From a checkpoint of a small model that answers yes/no questions on an image's attributes.
Training: 8600 steps, batches of 256.
Rows from block 3 of the fusion encoder of a small model that answers yes/no questions on an image's attributes, named by matrix and row number. Rows with one number within an expert belong to one neuron, the router's apart. Each number is 200 + 20 x the weight over its row's rms, rounded and kept within 0 to 999. All counts start at 0.
Before each expert's rows are labels from the 100 texts, of 14848, where the router gives the expert most weight on average: "fires on" is the input token at the peak. Only what is clearly more common there than usual is listed. The data: simulated stained blood smears.
# router: slot weights (fusion_encoder.blocks.3.mlp.router.weight, 16x128, trained with AdamW), inputs 0-127
# gate: expert gate (fusion_encoder.blocks.3.mlp.gate, 16x256x128), inputs 0-127
# up: expert up (fusion_encoder.blocks.3.mlp.up, 16x256x128), inputs 0-127
# down: expert down (fusion_encoder.blocks.3.mlp.down, 16x128x256, transposed), outputs 0-127

# expert 8
fires on: "round nucleus"
router.8,174,189,195,236,163,200,240,204,203,227,245,203,200,200,211,197,214,190,191,245,217,225,208,216,164,202,162,208,201,201,224,223,226,200,163,232,205,187,233,219,193,169,206,197,181,207,196,208,221,187,185,236,240,217,179,171,246,240,170,176,181,217,188,179,202,204,170,181,204,232,221,196,199,218,199,176,184,211,230,183,186,185,215,197,200,183,218,185,174,194,170,210,223,219,182,224,197,204,183,195,192,189,219,178,172,180,233,192,212,172,184,206,202,200,206,196,180,208,206,214,209,198,221,207,187,195,227,191
gate.0,207,195,182,221,180,228,206,222,210,232,192,218,220,171,241,193,163,210,182,181,220,198,214,184,201,177,207,188,189,176,155,208,204,197,215,230,190,218,230,212,200,251,181,246,214,216,169,190,166,208,199,219,182,197,200,186,196,223,189,201,205,196,193,235,167,191,205,171,209,210,173,214,217,190,211,198,215,174,220,180,197,224,210,195,213,179,209,257,197,209,201,182,182,224,230,200,182,172,173,187,184,210,191,193,193,207,227,177,226,183,189,179,195,205,198,220,220,201,180,169,219,209,171,151,208,203,221,184
up.0,216,194,219,205,212,179,166,204,183,161,206,193,173,219,206,197,215,196,163,219,223,195,184,228,228,213,221,233,181,224,210,200,193,187,199,147,205,192,178,185,173,174,199,160,194,195,228,189,213,207,180,182,198,214,220,192,213,200,249,207,197,232,231,194,188,192,197,215,191,188,192,210,213,216,181,194,198,217,183,238,175,164,178,201,206,218,182,176,211,197,175,206,217,185,156,201,199,241,229,230,216,193,198,231,196,212,168,199,179,198,192,187,202,223,198,175,196,182,227,233,214,166,205,246,188,207,178,193
down.0,199,203,211,184,189,191,189,174,201,189,199,166,219,195,210,213,192,240,214,235,212,194,191,215,224,198,207,185,194,200,171,199,197,184,191,213,173,201,231,192,191,198,234,169,198,207,215,165,238,231,202,146,207,221,216,217,218,195,192,209,212,206,195,220,205,198,220,209,189,266,182,169,181,179,193,176,189,198,170,187,217,202,201,182,166,205,238,205,191,222,190,228,221,194,208,204,184,205,179,182,212,240,209,195,183,212,206,230,209,198,212,217,198,232,192,202,196,210,132,163,199,206,187,197,154,178,198,218
gate.1,183,186,177,177,197,214,186,207,198,189,172,149,206,224,214,222,186,208,215,212,211,196,200,173,189,207,218,169,170,205,209,184,201,179,204,206,173,198,190,231,234,244,207,193,215,178,181,182,239,187,217,207,223,218,167,236,227,158,174,197,174,202,201,202,181,190,217,188,220,188,203,181,224,221,199,230,205,183,213,204,234,212,185,197,182,231,196,212,201,187,239,207,209,168,172,205,226,184,186,178,214,190,202,229,216,208,193,197,231,200,227,231,205,251,199,191,194,200,209,221,197,212,167,167,209,161,190,214
up.1,164,198,196,197,169,183,197,186,199,214,155,189,213,185,197,239,161,215,214,212,212,228,156,192,193,182,204,181,188,222,210,209,206,237,183,225,179,191,175,227,212,231,214,183,197,175,183,174,212,192,230,182,224,206,178,218,208,193,175,203,207,189,171,198,207,188,199,199,195,191,194,207,203,193,225,244,188,181,173,190,207,223,228,179,205,229,201,206,182,184,218,236,233,218,190,193,211,158,255,199,192,176,220,187,198,209,209,224,214,195,180,198,209,217,176,211,185,185,194,227,225,219,157,194,222,234,207,182
down.1,193,175,182,195,204,209,190,204,211,213,221,202,225,207,215,177,170,166,189,168,200,213,213,196,255,204,218,221,214,187,223,192,196,195,182,176,193,158,163,204,213,223,154,200,180,208,252,193,196,217,216,195,222,145,210,182,185,214,235,213,207,218,180,191,241,179,215,216,230,197,209,209,208,169,208,200,214,188,200,164,190,205,199,240,159,209,237,198,209,195,250,197,187,191,198,186,164,208,235,184,204,198,207,221,199,196,212,219,203,203,215,205,209,191,180,174,181,198,212,197,189,196,206,176,224,205,180,194
gate.2,197,180,174,175,212,226,216,189,173,164,177,195,218,189,189,208,179,218,201,165,180,183,190,238,212,208,186,248,234,180,202,175,225,191,192,184,204,199,222,199,206,240,174,232,198,180,232,206,185,174,236,201,195,198,185,197,216,194,178,211,186,192,210,201,215,176,185,207,242,188,208,212,216,196,175,217,177,205,203,174,201,195,204,206,228,220,187,193,162,245,203,215,207,163,190,206,224,211,170,186,192,168,178,170,212,195,232,214,187,212,204,213,200,227,197,218,178,249,223,181,221,183,202,183,191,235,179,202
up.2,188,199,209,191,177,202,204,201,228,231,204,198,217,206,207,182,205,171,228,206,235,221,218,180,183,206,206,183,223,237,201,211,189,185,194,211,207,211,220,198,194,187,193,175,181,228,217,194,214,172,174,189,222,195,178,215,169,170,180,208,185,201,198,187,182,169,211,169,228,202,221,224,187,190,238,228,211,176,182,216,182,204,195,201,195,197,188,211,212,195,198,206,157,263,241,198,215,194,195,215,202,209,220,226,186,243,199,193,184,200,179,163,163,219,169,159,224,173,165,208,206,218,222,171,206,179,224,186
down.2,192,218,192,197,240,218,189,231,178,229,196,207,195,208,183,169,163,188,185,174,219,165,161,215,235,200,177,189,209,217,203,202,192,189,207,195,182,185,178,184,190,180,171,201,215,208,240,201,205,220,193,234,169,236,216,206,210,176,209,183,211,192,193,218,225,195,172,193,203,216,182,218,226,189,212,176,183,181,220,218,193,230,211,203,216,202,177,201,177,217,180,198,186,186,191,201,260,231,205,242,184,185,213,171,176,207,222,140,210,221,195,194,230,205,200,206,190,171,208,190,221,193,199,228,200,210,228,191
gate.3,214,212,170,205,224,153,209,196,207,190,175,233,152,202,188,210,196,186,243,212,194,163,206,166,241,172,191,233,198,224,207,200,182,212,200,187,198,222,189,210,187,194,196,195,222,174,209,171,228,214,228,160,203,203,198,220,203,204,182,170,227,221,201,197,171,215,208,208,191,182,220,226,219,218,195,224,174,174,182,201,199,198,239,187,204,167,250,199,211,211,217,218,212,191,179,196,159,202,203,209,234,236,207,193,207,193,181,190,185,182,223,212,194,176,204,227,190,183,207,213,148,202,209,198,201,219,196,206
up.3,203,215,189,199,201,194,198,196,208,200,184,203,186,218,186,183,240,190,216,245,162,167,225,168,236,190,214,242,203,205,196,184,187,198,198,191,189,245,170,198,201,192,204,178,198,192,190,183,226,235,191,187,201,217,187,185,198,220,194,183,207,217,193,191,202,200,221,203,228,208,217,203,178,198,172,194,162,213,180,189,194,213,233,197,186,139,263,197,200,200,205,228,238,162,176,182,190,226,207,199,224,239,189,188,239,193,193,199,200,168,202,212,202,182,200,193,169,193,208,193,152,207,217,206,206,205,196,195
down.3,199,213,205,212,204,174,205,207,224,221,194,209,170,190,198,217,208,223,165,202,192,184,231,203,237,199,193,237,134,194,188,184,229,183,214,218,218,198,175,178,196,208,227,175,221,198,221,188,203,234,185,174,197,183,222,218,168,180,202,203,211,163,176,206,196,197,181,175,167,195,196,183,220,216,195,216,218,206,201,185,201,195,187,199,213,197,173,209,197,192,178,194,188,228,200,227,243,207,226,171,172,194,182,231,181,227,163,153,231,213,212,198,226,184,227,191,195,185,219,210,221,193,225,208,171,223,177,192

# expert 9
fires on: "ovals"; "teardrops"
router.9,208,179,242,213,203,205,191,163,218,185,209,207,195,249,165,181,178,225,181,184,213,168,210,204,184,205,186,159,180,184,218,229,213,226,169,212,176,151,165,214,206,196,179,189,197,219,192,184,177,170,223,191,185,211,191,205,193,225,202,181,209,157,183,207,230,187,189,194,170,199,216,216,174,205,238,191,201,183,212,189,199,205,233,240,189,205,197,202,189,162,205,192,194,210,185,203,233,193,171,236,219,246,163,201,210,176,196,203,214,200,240,191,220,203,179,206,203,191,200,189,195,186,195,214,193,207,202,216
gate.1,201,209,233,210,206,213,192,186,209,143,225,209,186,212,193,219,205,202,219,155,216,185,199,197,194,203,234,179,183,160,164,224,183,220,217,193,199,200,187,262,213,197,200,166,190,195,198,216,211,235,181,182,180,203,196,152,212,187,206,219,213,236,255,180,172,196,225,175,172,192,194,197,196,219,194,199,200,180,199,188,201,197,225,197,191,159,186,181,209,231,192,159,210,203,215,216,209,225,192,216,192,207,218,220,200,216,192,188,200,200,215,196,174,189,212,208,198,178,202,183,194,191,253,195,181,234,199,205
up.1,208,211,202,204,208,182,153,180,203,159,227,192,139,247,227,200,208,239,192,179,211,204,210,220,208,195,237,169,194,185,198,210,193,218,195,215,179,181,212,193,201,208,182,188,213,193,228,205,213,223,229,178,210,194,213,178,188,196,247,197,192,196,198,179,222,224,229,194,184,214,214,189,178,185,206,204,208,180,212,215,193,216,230,188,200,217,200,193,199,190,212,163,224,223,172,181,198,219,200,210,203,185,184,190,185,193,189,213,207,253,200,200,143,178,181,199,214,158,207,156,216,215,218,205,173,187,187,213
down.1,226,166,202,187,220,205,192,247,188,216,195,269,194,171,189,205,164,206,201,191,166,210,203,179,226,187,171,217,219,168,213,257,195,222,214,193,184,211,216,184,188,180,195,219,213,186,215,199,201,180,168,159,206,199,182,233,207,205,187,191,132,195,201,194,200,185,198,201,202,228,201,211,226,227,221,186,198,210,194,182,204,207,224,183,205,182,200,236,207,211,187,209,190,197,209,200,219,212,195,197,202,194,211,164,192,184,205,219,204,195,170,210,191,219,231,207,168,208,209,224,231,194,168,198,195,197,216,241
gate.2,172,193,169,233,206,189,193,215,217,209,215,196,176,174,207,187,177,171,208,186,179,209,227,171,170,159,206,192,209,186,206,199,239,202,225,255,215,208,203,227,214,186,206,212,231,200,189,228,194,191,211,211,204,182,193,198,203,207,198,188,202,171,196,224,188,214,211,243,192,191,161,212,201,177,207,186,188,174,187,162,196,185,192,185,213,245,208,194,189,251,205,220,220,213,182,200,214,205,214,204,212,177,180,221,246,194,171,220,183,197,190,221,227,222,196,188,196,200,173,131,201,200,182,202,190,215,194,215
up.2,249,226,226,256,190,191,168,185,161,194,188,205,194,193,214,202,218,175,180,211,201,207,179,214,216,199,171,207,171,219,163,189,197,201,210,182,212,175,185,225,197,184,220,202,208,205,185,188,177,198,207,222,206,190,220,224,173,211,189,176,216,227,207,190,195,189,204,194,192,230,191,207,209,217,222,205,185,187,163,226,186,229,171,207,204,196,192,213,212,195,192,187,193,186,147,192,203,233,220,224,170,177,246,208,226,196,183,221,226,227,178,209,179,178,184,198,201,163,178,176,211,215,194,175,219,197,215,245
down.2,197,190,228,197,151,192,195,188,224,225,212,224,219,213,234,200,212,205,209,174,204,206,204,190,209,217,210,200,207,211,191,212,198,196,210,247,182,224,204,174,197,183,225,208,170,185,255,233,203,248,185,174,206,164,147,188,162,205,182,198,184,201,188,199,175,201,208,189,201,195,236,222,199,186,206,191,186,198,199,173,200,193,184,200,259,196,225,192,193,209,217,207,177,218,205,200,165,207,180,194,211,219,191,169,167,211,173,191,210,206,226,193,204,212,185,197,217,255,208,195,218,209,187,202,214,219,177,167
gate.3,203,167,160,157,208,232,248,183,178,220,165,197,200,213,159,217,144,232,222,177,188,195,204,201,193,203,200,173,186,181,196,188,214,213,201,168,177,179,182,206,224,203,211,208,166,214,191,190,238,205,203,199,190,191,205,201,174,192,193,205,191,149,245,205,207,180,216,207,237,208,235,211,212,185,203,190,210,219,221,218,194,197,215,198,212,194,191,206,214,184,225,178,168,234,203,187,210,200,218,203,204,185,206,196,209,193,235,196,180,205,151,186,197,208,198,195,218,185,238,197,230,219,190,184,171,209,189,205
up.3,206,211,217,162,205,190,212,248,201,214,214,183,221,198,209,195,182,185,223,186,183,202,204,203,196,197,204,156,239,189,193,216,195,177,197,220,228,200,210,197,208,178,223,229,204,196,223,183,192,195,219,203,211,201,222,229,181,189,176,238,193,148,206,188,194,218,204,222,209,216,195,222,168,174,166,233,196,199,181,203,213,178,190,166,163,212,226,235,222,172,197,180,204,199,185,203,205,194,192,216,178,191,191,197,210,209,210,208,215,160,188,191,209,225,232,178,195,177,232,203,202,150,176,224,202,247,175,231
down.3,166,162,206,202,190,223,181,183,214,183,193,204,178,227,169,198,238,189,210,204,204,194,216,199,199,213,215,179,188,203,187,155,200,199,215,183,254,191,220,212,179,179,178,180,215,185,234,171,238,225,202,172,212,222,229,213,205,217,208,211,232,240,210,200,189,202,188,198,190,167,171,190,187,204,214,212,175,212,190,217,203,220,209,208,189,213,197,201,157,210,217,195,201,225,175,199,200,199,182,192,172,207,233,182,200,203,208,177,181,205,188,177,183,190,173,196,167,242,227,199,157,181,240,221,224,225,179,191
gate.4,213,202,224,244,189,187,200,192,223,198,178,197,248,221,167,216,183,231,217,211,180,184,206,189,232,206,208,212,192,166,205,175,205,185,167,216,223,204,207,202,238,192,172,189,194,193,180,188,166,224,186,196,204,195,212,199,209,170,213,197,190,183,219,226,192,211,168,230,197,202,187,198,202,186,212,222,207,223,214,197,222,195,215,165,153,253,203,207,179,195,222,213,207,157,196,193,210,163,205,206,164,191,213,188,257,171,216,201,184,186,203,210,203,197,185,214,173,222,200,182,220,163,225,214,185,195,183,199
up.4,190,193,190,172,207,213,164,227,239,193,205,154,234,160,192,203,216,185,197,217,201,227,222,231,168,230,220,192,200,186,186,191,203,220,217,180,214,208,222,192,199,209,204,191,186,242,201,190,204,211,159,173,188,208,174,227,200,196,175,203,202,164,186,217,188,208,207,190,206,209,189,206,205,221,194,214,234,188,206,203,190,208,200,175,164,213,172,193,218,198,183,210,171,193,195,210,213,178,211,222,195,218,197,139,199,226,207,204,166,194,150,189,218,219,194,184,199,195,187,208,210,193,245,236,174,222,240,199
down.4,213,212,214,200,185,202,213,214,200,168,225,195,172,203,190,177,211,195,243,163,208,204,232,193,210,158,219,181,220,214,213,182,233,187,202,195,193,217,201,207,199,170,195,206,226,228,159,205,151,182,232,208,185,183,211,210,148,204,191,200,206,211,163,189,192,219,173,212,224,211,174,156,205,213,186,211,218,216,223,188,206,190,191,191,194,251,212,186,179,194,186,209,176,204,235,174,214,226,194,193,202,177,212,166,173,204,232,227,177,201,204,202,205,199,222,195,240,203,202,195,215,207,224,222,212,188,211,166

# expert 15
fires on: "spiky cells"; "dark grains"; "band-shaped nucleus"; "round nucleus"
router.15,199,226,188,221,199,202,197,185,212,195,179,188,205,189,230,235,201,159,167,217,242,189,198,168,201,209,165,221,165,225,231,236,224,203,173,208,216,217,211,205,198,219,226,193,189,206,149,182,202,186,172,199,197,170,216,193,184,223,181,189,175,204,160,175,229,180,200,191,184,198,179,232,206,216,221,211,171,225,237,179,231,200,194,198,222,223,217,183,183,191,209,202,178,182,200,211,199,226,175,223,222,178,174,190,201,173,204,183,182,219,196,156,191,205,222,202,207,214,180,180,204,216,200,174,214,230,187,204
gate.1,212,204,191,221,236,192,199,212,196,202,186,224,224,240,227,225,241,183,184,212,204,149,199,180,156,190,229,202,217,184,230,213,193,177,249,157,192,214,150,210,212,168,179,162,192,213,198,233,193,196,203,198,192,192,188,173,172,186,196,239,209,204,222,188,245,207,222,185,212,196,198,205,151,167,215,189,219,213,213,183,184,228,204,188,185,203,202,183,204,198,207,229,187,204,192,199,209,201,192,191,221,207,211,213,200,210,215,192,181,222,216,172,205,214,206,203,171,192,175,194,194,167,199,196,213,182,174,212
up.1,210,222,212,248,192,180,180,188,194,188,208,177,201,193,233,215,212,159,206,198,182,184,193,207,163,199,213,205,235,203,197,220,194,198,221,192,172,194,144,210,191,177,201,178,201,217,153,222,173,220,200,181,189,195,202,176,209,203,201,196,206,218,185,153,189,221,227,181,228,225,220,217,185,184,257,217,189,182,221,167,201,217,205,180,193,193,176,155,207,213,208,205,198,183,188,190,189,211,211,221,221,202,194,212,204,196,209,206,171,228,189,191,199,212,223,203,203,229,187,165,197,180,215,264,197,211,192,219
down.1,223,140,176,220,192,195,205,242,209,199,187,225,177,183,178,180,207,189,186,179,188,209,199,221,211,206,161,195,186,187,193,166,192,203,209,218,186,228,197,224,178,207,205,231,216,207,173,180,196,224,203,186,178,199,244,211,194,201,157,215,181,205,201,205,213,217,198,177,219,204,208,243,227,174,184,227,238,235,205,202,187,194,178,228,168,164,190,210,189,198,186,207,220,214,188,213,204,193,237,180,231,193,200,179,198,237,241,181,185,182,174,188,188,202,204,224,228,192,227,196,220,208,213,187,187,181,217,182
gate.2,220,218,198,204,203,215,195,193,207,175,180,253,219,171,200,174,190,218,234,149,165,206,192,193,186,205,203,198,226,212,170,208,211,230,215,195,183,200,205,226,172,201,187,225,183,191,225,200,215,225,168,196,172,173,229,166,250,182,218,188,188,174,203,215,160,201,232,218,208,188,217,182,228,198,192,205,202,196,175,223,192,252,214,202,194,201,166,186,232,198,200,160,187,205,208,194,204,218,208,204,205,206,182,199,220,156,159,213,229,194,181,195,179,189,220,213,204,200,208,210,224,198,192,198,205,233,191,201
up.2,155,204,189,194,248,184,173,207,220,180,212,188,241,210,223,185,196,196,238,208,186,204,185,146,197,191,203,194,191,183,156,225,229,220,193,212,215,168,174,200,192,230,204,218,199,194,210,228,195,198,202,217,196,207,202,194,196,172,205,224,207,198,181,200,199,183,222,175,209,203,209,193,236,205,187,210,217,206,172,164,187,208,220,200,224,222,217,216,226,192,170,226,215,183,202,196,189,158,230,211,199,205,164,214,238,207,205,211,202,234,198,256,204,180,196,183,190,228,179,190,207,212,170,214,227,203,179,176
down.2,150,189,220,204,209,210,199,216,228,210,232,211,201,221,190,219,231,193,243,216,200,175,183,194,186,193,203,198,218,205,207,218,242,187,203,201,184,143,215,197,186,230,213,203,205,170,193,193,165,199,194,218,190,174,200,188,206,204,202,204,179,182,218,193,175,169,185,180,199,211,209,184,233,221,207,199,179,235,171,188,178,208,196,210,182,225,170,190,208,238,196,153,203,187,235,242,207,231,224,213,188,222,222,188,193,179,203,216,206,200,200,191,225,193,211,204,219,232,192,226,202,174,144,216,196,186,178,199
gate.3,185,217,169,217,155,201,199,183,230,165,229,197,215,189,216,176,204,238,199,238,205,174,193,235,179,213,228,204,192,213,149,200,191,186,219,199,170,204,197,205,193,192,169,179,199,184,210,231,216,195,218,208,213,176,187,199,210,185,186,188,203,211,210,204,204,210,190,191,244,220,196,189,198,217,234,169,167,146,211,192,213,181,238,194,171,211,217,199,211,217,195,220,207,190,210,199,214,202,238,230,192,209,219,200,183,197,223,192,201,193,181,180,239,175,163,190,209,221,194,168,199,186,161,205,167,215,204,209
up.3,228,167,205,218,204,187,184,208,222,155,222,220,223,218,214,187,172,196,216,177,226,203,197,149,211,180,186,190,196,222,172,174,191,214,187,220,160,207,231,186,180,216,185,223,231,220,224,238,220,201,188,185,193,194,208,188,201,197,191,190,192,230,186,178,191,228,204,205,216,199,222,214,188,233,158,198,169,220,196,203,218,174,198,180,190,212,207,203,194,167,206,191,166,211,219,199,206,180,212,204,233,214,212,195,196,196,198,204,237,156,198,225,204,191,180,206,186,180,185,197,246,200,213,210,219,158,181,160
down.3,199,231,192,194,190,196,192,180,179,224,230,212,153,185,212,166,205,180,196,187,208,225,181,225,196,219,193,216,228,180,183,208,214,186,205,182,191,206,203,199,191,175,206,195,206,173,209,212,201,206,198,184,182,179,201,235,202,196,214,217,157,195,186,209,185,192,203,232,212,217,181,206,189,172,167,215,190,201,160,208,183,212,207,229,183,216,225,200,199,199,236,193,221,214,181,179,222,174,140,205,168,207,201,227,241,164,223,197,181,199,225,167,190,192,223,218,222,191,216,222,196,203,259,219,178,195,219,166
gate.4,210,204,198,222,179,221,201,208,204,182,182,218,212,208,235,179,170,194,182,201,208,195,224,194,214,174,229,176,218,208,194,210,190,222,176,233,212,194,194,209,206,172,201,221,186,225,182,224,251,198,223,195,193,220,167,241,190,201,189,215,199,200,196,225,232,190,201,204,193,216,212,181,191,183,192,178,209,178,223,179,215,197,184,214,164,201,165,158,212,165,198,197,187,190,169,204,180,228,221,188,223,209,204,203,175,203,232,211,219,187,183,164,172,182,211,200,189,238,224,186,214,177,179,254,164,162,213,194
up.4,214,178,172,205,227,202,235,228,186,189,167,150,201,179,191,181,211,221,197,183,186,205,216,173,186,160,207,194,227,219,204,195,176,213,217,250,228,218,225,179,259,206,201,162,214,187,209,185,211,209,185,182,187,221,213,243,175,204,202,216,194,199,221,189,202,187,191,188,184,216,173,227,214,197,200,185,177,202,191,157,211,181,198,234,181,199,182,246,231,195,196,196,184,218,209,219,191,197,160,184,205,204,201,170,199,198,225,193,212,208,201,225,182,175,196,176,209,195,205,211,203,230,178,218,188,229,190,185
down.4,185,175,151,196,196,198,172,191,150,199,191,218,227,152,189,190,213,208,219,236,204,215,235,204,211,217,167,227,237,181,201,206,173,218,208,200,194,181,207,231,180,186,229,194,193,198,250,207,192,198,207,179,207,189,200,230,203,201,181,187,198,198,245,215,189,225,196,229,203,218,214,193,232,207,219,207,248,192,192,191,208,177,185,194,178,195,159,222,211,221,206,168,227,209,181,197,222,190,191,219,178,204,209,227,242,169,218,179,214,181,194,211,223,204,195,173,194,177,209,224,182,209,200,194,191,201,184,202

# expert 7
fires on: "no large cell"
router.7,191,187,206,222,207,159,186,180,210,244,196,194,175,198,197,213,186,203,186,231,225,222,181,213,192,228,182,191,158,219,206,260,232,202,161,238,213,185,192,212,181,171,224,203,217,190,209,199,201,177,192,219,219,230,202,222,223,217,177,208,202,219,198,200,212,164,206,153,184,211,221,198,192,233,220,233,197,197,188,219,211,194,192,199,174,204,219,193,171,175,200,193,211,184,186,225,180,188,220,210,204,196,211,184,224,193,193,188,216,227,175,170,197,205,193,150,201,172,209,199,222,163,213,194,212,174,224,227
gate.1,167,197,231,198,207,190,221,165,200,157,196,188,210,231,224,189,223,169,198,191,191,234,221,187,165,200,222,209,214,263,212,214,190,207,181,203,213,214,205,133,191,212,242,190,214,180,199,204,186,179,207,182,212,188,230,203,188,170,193,183,204,220,190,211,219,213,189,211,202,217,191,196,176,163,175,171,227,210,206,211,176,214,195,182,201,199,171,201,212,189,195,184,218,209,219,205,185,181,208,203,179,248,229,233,233,203,182,195,231,231,196,207,206,185,173,214,191,219,221,204,199,190,199,179,186,198,174,183
up.1,172,219,189,199,189,199,180,172,201,187,198,173,205,227,198,156,208,216,197,176,190,231,213,225,166,208,202,208,195,248,212,217,194,189,193,217,199,214,197,151,188,211,220,213,211,181,213,194,186,182,207,176,211,196,197,189,230,168,146,188,197,190,180,226,218,193,197,189,195,232,178,203,185,153,177,189,206,205,197,209,189,193,204,167,192,221,186,226,208,210,181,163,216,207,209,215,186,187,237,261,163,199,210,224,236,214,181,214,228,221,196,218,185,219,169,197,202,205,200,217,216,221,194,205,178,175,223,196
down.1,211,161,200,193,208,212,203,216,165,174,204,179,223,191,210,176,188,216,214,212,174,188,176,200,221,221,196,197,167,179,188,234,223,199,201,211,180,198,216,249,230,200,186,207,208,211,187,227,143,213,163,181,199,254,169,179,187,215,240,191,214,180,226,167,207,188,206,231,202,211,203,180,182,208,225,202,196,186,198,177,211,199,222,169,187,207,199,158,194,193,186,164,200,209,188,214,205,195,170,215,230,198,205,224,200,201,206,182,158,221,212,218,185,248,191,195,211,193,180,197,208,193,234,204,201,213,193,210
gate.2,182,190,200,200,196,181,213,191,203,194,198,199,204,192,203,182,206,197,236,162,202,194,192,238,208,199,213,198,216,238,202,202,174,209,211,161,202,207,174,224,199,200,201,199,208,237,197,165,213,238,164,162,196,201,198,196,210,182,230,162,159,203,238,163,204,202,221,190,185,238,187,201,187,201,198,177,212,226,203,192,185,191,194,201,158,212,187,235,214,237,192,185,186,188,219,209,230,222,197,167,202,229,183,205,227,190,190,240,192,191,182,204,160,194,218,181,165,234,230,220,181,191,229,180,192,220,222,201
up.2,204,193,167,197,181,164,245,194,192,216,202,205,210,193,188,190,200,197,211,181,201,220,193,223,202,189,248,194,207,215,213,215,194,194,189,169,203,224,211,198,206,157,208,232,155,222,200,170,191,214,154,184,200,201,198,180,233,198,216,163,190,191,240,153,192,191,198,218,220,221,172,188,188,205,182,191,171,218,200,200,215,221,193,207,211,218,183,202,213,226,198,184,210,208,189,204,201,203,212,195,204,191,199,213,235,193,202,249,190,190,190,250,141,192,208,201,166,222,218,189,176,182,222,186,195,232,231,190
down.2,200,182,211,207,187,195,216,220,203,199,171,200,194,194,160,208,168,221,165,212,187,184,196,183,185,172,190,204,242,188,206,199,200,212,193,184,202,211,152,239,185,209,210,195,207,201,148,165,208,189,169,190,175,170,230,184,243,204,220,208,229,212,175,198,197,195,205,187,200,190,203,206,172,223,231,231,180,201,185,180,214,185,234,208,176,205,184,200,202,194,185,232,192,205,235,201,205,196,257,162,208,170,204,208,196,214,215,174,213,234,188,194,204,231,200,202,191,196,147,199,209,193,212,238,211,197,194,210
gate.3,205,224,216,169,177,208,203,187,221,214,190,199,205,198,196,195,237,244,199,227,182,177,203,190,197,223,208,200,225,214,208,197,185,206,206,179,210,223,205,254,219,207,217,196,204,206,195,197,211,197,209,187,196,185,176,205,210,188,153,212,200,156,196,176,214,185,203,187,181,198,168,170,199,196,174,167,193,203,197,186,216,209,198,183,194,162,164,183,184,226,207,264,218,229,223,211,177,205,203,197,201,172,200,239,171,206,239,192,192,153,198,210,199,191,205,187,206,230,204,222,172,219,186,241,198,190,180,237
up.3,216,238,213,192,182,206,218,178,199,223,205,200,220,155,200,209,226,226,188,223,193,179,197,207,207,198,189,198,218,195,224,205,184,209,193,197,191,200,219,251,202,219,220,197,221,201,205,224,223,192,206,182,200,225,164,192,216,212,149,237,195,201,162,200,203,186,193,181,194,217,167,174,167,209,189,193,204,202,221,208,209,206,184,201,224,160,163,178,182,208,191,217,229,203,210,206,164,216,195,221,195,201,214,216,193,197,229,203,186,150,196,216,185,195,186,200,201,222,171,213,151,187,179,213,231,191,161,247
down.3,198,137,202,212,211,195,187,210,202,183,179,227,185,225,207,207,182,203,186,153,204,181,202,169,195,219,212,212,188,180,190,212,203,206,205,193,195,177,224,189,207,191,190,187,203,214,207,223,219,183,179,234,196,198,223,243,191,194,203,204,166,214,232,170,213,202,194,191,220,184,231,235,165,229,212,184,210,183,173,210,186,203,185,211,182,192,194,250,209,192,181,206,190,202,209,206,200,199,203,190,186,252,186,187,225,218,201,218,193,221,204,197,181,222,195,205,216,147,193,210,266,211,188,213,178,237,219,171
gate.4,164,170,238,193,220,199,180,195,222,208,215,187,220,194,212,173,213,179,201,190,206,202,233,204,216,230,208,181,232,193,229,180,189,233,198,191,177,194,210,209,191,203,205,187,171,183,204,221,175,203,158,169,193,179,223,182,197,193,188,222,195,184,206,177,175,193,239,169,237,186,206,140,201,231,215,201,229,213,206,178,197,191,237,213,193,182,220,171,203,193,218,217,150,189,209,207,189,205,204,238,200,158,180,191,196,192,201,197,227,173,191,224,218,182,204,229,176,210,207,201,190,191,213,239,198,205,193,181
up.4,205,192,178,200,214,228,190,220,199,183,246,196,226,208,230,168,172,192,184,175,218,214,242,207,195,209,209,217,241,166,195,208,164,219,196,189,197,199,157,234,176,242,221,239,181,186,191,196,196,165,205,202,201,227,215,180,201,192,212,172,204,193,202,198,193,226,192,187,223,191,157,220,191,226,181,174,221,227,198,196,185,198,210,227,159,200,203,199,209,201,210,215,189,220,190,204,201,185,217,215,214,197,226,226,156,179,180,197,196,201,188,178,204,175,195,204,210,174,188,171,203,187,235,231,179,173,209,223
down.4,196,192,203,152,204,194,220,219,162,167,199,182,209,157,235,212,181,214,245,171,205,225,218,211,200,180,221,190,249,215,185,180,224,225,187,202,182,219,230,178,199,221,220,197,202,181,219,226,210,191,190,193,192,212,175,218,220,196,199,186,189,197,180,234,156,185,160,169,197,214,230,205,214,192,203,233,217,220,205,222,195,175,187,181,197,207,220,224,169,180,208,190,217,218,191,190,200,185,197,190,222,235,197,195,205,173,195,213,220,220,205,222,183,202,218,185,226,188,227,210,231,193,179,183,175,191,236,215